Weights of a small image-text matching model.
Training: soap at rate 0.0035, 5200 steps.
Data: trained on procedural textures in two colours, tilted and lit, 195000 training examples, 6.8 epochs.
Rows from block 3 of the image encoder of a small image-text matching model, named by matrix and row number. Rows with one number belong to one neuron. Each number is 128 + 32 x the weight over its row's rms, rounded and kept within 0 to 255. All counts start at 0. After the name is the row's rms in percent of the matrix's.
After each neuron's rows are labels from the 100 images, of 14848, where the neuron reaches its highest value: "responds to" is what is common among them. Only what is clearly more common there than usual is listed. The data: procedural textures in two colours, tilted and lit.
# fc1: MLP up (encoder.blocks.3.mlp.fc1.weight, 96x48), inputs 0-47
# fc2: MLP down (encoder.blocks.3.mlp.fc2.weight, 48x96, transposed), outputs 0-47

fc1.38 114 [131 112 116  99 217 111  98 130 136 112 129 109 124 113 109 160  96  82 111 168 220 156 139 151 150 146 151 145 131 112 142  83 131 161  98 180 120 136 128 204 123 146 112 106  57 126 103 114]
fc2.38 099 [ 93  45 116  96 155  56 134  88 136 113 145 137 114 202 158 183 112 115  75 102 151  81 151 157 166 102 122 159 120 112 134 122 103 126 144 142 115  87 128 129 147  80 126 102 178 129  88 117]
responds to: yellow; red; pattern colour: yellow; ground colour: red

fc1.52 110 [157 142 160 146 141 108 159 170 144 185  87 111 140 129 100 180  90  93 126  95  85 167 150  96 140  94  71 157 164 123 131 128 121 177 108 118 101 113  87 153 188 170 107 133 190 171 154 155]
fc2.52 100 [128 136  74  74 140 197 146 117  80 158 123 111 158 100  94  94 117 100  69 140 119 148  96 106 199 175 121  89 103 118 184 132 118 142 169 128  92 131 137 165 128 196 145 117 124 121 103 102]
responds to: yellow; purple; blue; pattern colour: yellow

fc1.17 109 [ 59 159 107 152 109 128 119 138 188 194  75 116 144 118 107 140 123  78  91 108 106 178 132 140 137 135  80 141 151 117  86 107 139 121 128 183 166 172 166 127  87 177 141  74 132 137 153  97]
fc2.17 108 [ 91  48 149  92 107 101 148 130 102 131 146 173  86  68 146 176  92 130 142 172  73 129 134 144 135 143 136 120 150 188 161 110 137 149 114  94  69 127 101 116 106 180 119 134 182 150 146 160]
responds to: yellow; blue; pattern colour: yellow; orange

fc1.49 136 [161  74  82 162 150 120 126 123 117 124 126 159 102 121 183  97 106 129  97 117 125 157  75 135 131 153 129 102 181 183  66 113 136 129  52  80  95  95 153 154 184 107 139 155  88 110 113  97]
fc2.49 147 [ 71 165  84  78  84 142 144 169 154 136 118 134 131 110 115  93 158 100 160 114 176 166 125 133 131 158 104 158 138  91 133 136 129 119  60 136 150 133 129 102  61  99 133 139  28 149 130 156]
responds to: blue; orange; ground colour: blue; pattern colour: orange

fc1.8 081 [135 140 116  97 114 114 141  90 149  88 136 114  90 103  55 163  78 122 202 122 168 105 159 105 144 185 163 117 139 151  84 151 157 168 125 118 139 126 108 166 195 174 159 128 125 152 114 178]
fc2.8 077 [163 164  83  92 141 128 139 138 114  89  66 111 137 119 154 123 110  86 167 123 137 170 133 145 102 192 127 116 158 146  33  56 112 114 141 106 150 155 131 136 162  89 100  76 111 144 107 153]
responds to: blue; orange; pattern colour: blue; ground colour: blue

fc1.23 097 [115 130 180 114 125 124 127 149 150  77 133 167 155 140 113 112 117 161  68 131 133 143 163 156 100 178 187  90 163  98 130 157  91 136  89 105  45 108 126 117 146 110 214 121 129 148 110  88]
fc2.23 089 [ 65  98 112 106 134 159 143 148 108 141 149 196 121 177 150  95 151 152 162  94 160 145 192 204 175 125 110 143 133 167 172 146 135 126 178 169 161 122 153 149 152 101 101 125 130 110 154 167]
responds to: yellow; blue; pattern colour: yellow; ground colour: blue

fc1.0 100 [114 153 130 152 118 146 107 128  88 164 148 151 108  60  89 191 144 162 117 126  98 133 105  56 122 128 144 116  89 100 115 173 120 137 138 160  60  82 130 125  72  98 101 120 108 175 190 125]
fc2.0 089 [ 91 152 152 109 118 184 102 177 148 174 158 111 152 103 138 121 135 143  92 140 136 173 108 117  67 122 199 158  94 111 152 111  99  99 143 169 117 161 128 151 166 117 107 109  61 150  78 187]
responds to: yellow; blue; pattern colour: yellow; ground colour: blue

fc1.66 079 [109 143 164 162 141 176 106 140 152 108  39 133 137 108 103 120 142  88  77  72 159 189 146 148 201 142  98  99 118 130 164 121 117  74 119 167  80 141 150 119 140 119 131 147  99 115 107 165]
fc2.66 077 [ 98  99 110 112  96 115 120 172 168 156 129 187 131 136 192 100  94 108 111 109 117 173 166 137 164 190 159 117 126 129 122 114 181 203 104 176 136 163  96 173 156 154 131 132 126 114 124 184]
responds to: blue; orange; ground colour: blue; pattern colour: orange

fc1.61 109 [ 99 122  47 127  78 118 126 160 178 137  86  96 113 109 106 155 160 107 165 129 140 101 133  96 111 114 113 141 139 107 109 109 221 126  96 188 152 175 105 169  98 120  89 132 166 157 162 120]
fc2.61 125 [143 208 204 189 133 147 141 123  91  80 145 125 162 180 135  91  94  65  88  96 155 136  99 143 127 115 155 112 136 134 138 136  81  94 164 121 157 127 144 122 123 121 139 109 177  69 136 125]
responds to: blue; orange; ground colour: blue; pattern colour: orange

fc1.25 079 [103  70 159 166 103  92 182 199 148 229 111 158 112 102 175 176 111  91 161 125 146 129 115  99 110 124 124 151 141 145 123 133  99  93 114 157 141 142 137 114 102 142 175 133 173 103 126 153]
fc2.25 085 [ 92 113 129 143  79 112 179 170 103 159 105 101 131 221  75 136 127 105 169 115 132  85 109  91 115 157 130 139 174 140 109  92 161  70 143 139  92 125  73 114 117 126 166 109 149 130 182 106]
responds to: yellow; blue; pattern colour: yellow; ground colour: blue

fc1.92 125 [227 145 153 119 116  96 141 175 174  81 118  99 145 116  99 157 127 131 116 129 123 143 111 156  79 139  93 102  88 159 179 153  77 179 141 129 149 129 101  98 120 116 108 196 121  78 146 117]
fc2.92 117 [186  70 126  86 164 141 147 137 123  98 154  67 155 115 133 111  87 149 148 116  73  97 126 128  96 167  85 107 101  78 167 124  90 212 109 100 138 130 166  91 112 159 169 136 144 117 128 126]
responds to: white; pattern colour: white; ground colour: white; red

fc1.15 061 [118 100 161 103  80 157 123  60  79 126 194 107 131 137 154 108 136 162 150  83 108  97 125 114 156 153 131 153 118  84 116 121  74 134 182 192  98 106 146 109  68 125 131 122 151 190 153 117]
fc2.15 070 [118 113 149 141 101 175 189 100 172 131 210 144 105 150 141 173  76 125 161 133 145  81 125 174 150 144 129  96 135 124 195 156 122 151  51 151 166 168 132 147 134 154 148 143 106 135 134 158]
responds to: blue; yellow; pattern colour: blue; orange

fc1.90 136 [157  91 110 111 209 114 167 124 132  97 100 183 171 101 116  84 118 134  99 127 177 159 127 141 101 110 153  88 149 151 152  86 104 169 107 111  89 157 175  96 212 105 119 131 119  95 117 125]
fc2.90 166 [148 151 136 105  84 190 133 101 108 123 176 136  74 163 115 141 115 130  56 153 124 107 107  98 103  77 185 133 108 113 175 153 157 111 110  91  99 112 109 152  99 176 168 135  84 144  66 114]
responds to: blue; orange; yellow; pattern colour: blue

fc1.3 056 [ 99 110  90 145 194 117 114  61  95 146 150 106 155 153 141  92 111 155 120  92  59 113 146 144 209  75 148 161 120 155 102 107 123 135  98  82 134 117  84 142  85 176 145 120 107 123 156 124]
fc2.3 059 [122 134 164  91 174 124 139 171 134 112 187  79 144 133 183 185 151 146 102 164 168  91 130 143 129 119 109 154 109 117 198 200 123 164 126 159 133 132 158 141 178 145 157 172 169 135  96 112]
responds to: red; ground colour: red

fc1.24 105 [126  89 150 200 122  59 120 132 108 141 139 173 105 178 130 118 135 112 129 130 189 161 144  65 144 136 103  79 111 132 128 100 104 168 119 177  97 108  98 139  92 155  67 143 159 143 177 161]
fc2.24 118 [117 176 125 112 125 126  91 198 151 144 175 140 130 119 158  94 162 167 114  97 162 102  92 119 133 126 101  90 106 106 128  87 130 212  42 144 151  98 122 155  72  95 154 137 114 102 140 123]
responds to: yellow; blue; purple; pattern colour: yellow

fc1.88 105 [141 174 105 109 171 150  77 200 155  95  66 111 116 132 127 204 127  84  85 124 106 131 140 135 141 157 100  78  94  91 147 143 127 147 163 154 140 142 182 116  92 127 124 130 119 135 154  61]
fc2.88 095 [ 93  90 114  72 158 177 165 125 121 156 103 104 129 147 135 137 140  98  58 165  68 130 137 145 189 135 119 128 156  78 160 119 145 188 136 118 101  79 112  92 135 146 100 176  71 159 131 121]
responds to: blue; orange; pattern colour: orange

fc1.65 093 [139 131 141 196 203 126  99  79 112  86  77 144 132 121  58  83 126 148 142 133 140 109 162 129 114 161  97 125  91 125 149  75  96  77 117 159 104 100 155 146  84 132 150 184  99 150 134 150]
fc2.65 085 [122 156 188 125  95 130 213 139 126 136 170 100  88 112 157 121 113 140 177 111  77 190 167 112 133 132  79 113 146 125 139 136 159  86 156  78 147 126 115  83 110 157 190 144 143 116 102  86]
responds to: orange; blue; pattern colour: orange; ground colour: orange

fc1.60 149 [124  77 105 164 147 110 101  90 124  63 127 138 178 149 101 123 112  89  89 127 118 115  76  89 151 192 124 108 146 183 174 153  95 147 157 181 102  82 127 105  95 175 156 124 131 122 175 126]
fc2.60 130 [ 59 114  92 124 127 134 108  98 110 116  56 163  94 131 126 142 141  93 128  92  72 116 194 125 133 130 124 169  85 123 132 134  70 152 133 157 130 101 117  62  75 161 132 116 160  95 125 184]
responds to: teal; red; orange; pattern colour: teal

fc1.80 069 [107 101  82  54  82 119 154 116 138 138 107 129 172  89  67 115 138 110 104 141 110 162 157 129 156 110 112 105 110 132 117 112 114 143  93 127 145 194  81 202 153 121 148 139  51 115  86 114]
fc2.80 064 [111 101  91 100 157 136  88 136 124 130 148 166 133 137 126 139 121 166 124 122 146 150  85 156 113 172 103 160 158  50 167  94 107 176  82 167 143 168 157 141  72 151 152  88 117 155 133 211]
responds to: blue; ground colour: blue; orange; pattern colour: orange

fc1.20 082 [147  89 149 161 135 127  94 142 131 107 137  85 160 101 157 132 143 137  92 123 162 194  81 112  84 161 135 108 104 110 149  92 188 145 114  55 108 103 166 172 148 172 116 161  71 160 169 108]
fc2.20 086 [139 137 131 178 150 152  60 127 131 132 125 113 146 139  61  53 125 104 139 100 186 133 126 134 139 159 115 189  69 104 119 129 171 160 125 122 118 117 134 124 186 140 131  79 153 172 179 167]
responds to: yellow; blue; purple; pattern colour: yellow

fc1.40 096 [ 85  64 102  95 157  85  73 148  97  86 136  61 149 153 104  98 102 133  92  86 123  99  87 171 118 177 143 122 115 142 212 120 128 125 136  87 156 145 143 120 124 113 157 138 103 167 134 152]
fc2.40 093 [138 135 125 125  52 161 146 110 178 197 119 162 119  99 128 104 156  88 141 142  58 191 178 130 171 167 138 155 141 137 148 172 103 123 103 184  81 137 160 132  89 140 111 127  98 129 131 134]
responds to: teal; orange; ground colour: teal; pattern colour: teal

fc1.67 151 [141 183 143  86 162 132 143 138  96 134 150 173 114  63 102 179 114 132 191 171 120 158 133 146  70 114  79 110 138 146 127 147 142  90 115 125  68  81 147  95  50 119 137 106 129 127 159 115]
fc2.67 132 [146 112  82 136 119 110  84 158 145 106 140 102 127 140 169 127  72 138 159  64 119 112 130 136 168 162  55 130 112 140  97 119 143 152  75 145 140 155  91  94 190 157 166  68 179 142 169 125]
responds to: blue; yellow; orange; pattern colour: yellow

fc1.89 051 [132 127 109 198 155  98 165 115  89 149 143 172 175 166  90 151 169 100 135 130 173  78 135 133 102 178 127 111  79 114  89 146  77 169 140 102 137 111 118 164 144  79 116 199 151 145 129 140]
fc2.89 059 [ 97 107 151  92 120  96  90  96  89 122 159 128  83  87 120 161 154 110  93 152  78 137  86 129 164 166  94 134  95  76 120 140  96 170 108 114 151  65  36 135 124 125  94 130 129 168 153 112]
responds to: yellow; blue; ground colour: yellow; pattern colour: yellow

fc1.12 072 [100 162 189 133 151 120  70 162 107 125 149 122 152  97 105  86  98  99 164  97 113  96 104 110 166 146 120 118 173 144  90 145 181 133 195 118  83 110 129 159 129  93  82 102 191 165 135  90]
fc2.12 082 [161 102 103 133 144 154 144 128 120 113 129 110 148 165 150 106  92 169 105 130 162 122 150 134  79 108 185 127 100  83 182  51 107 158 161 112 188 103 112  90  38 157 125 138 134 113 115 164]
responds to: blue; orange; ground colour: blue; pattern colour: orange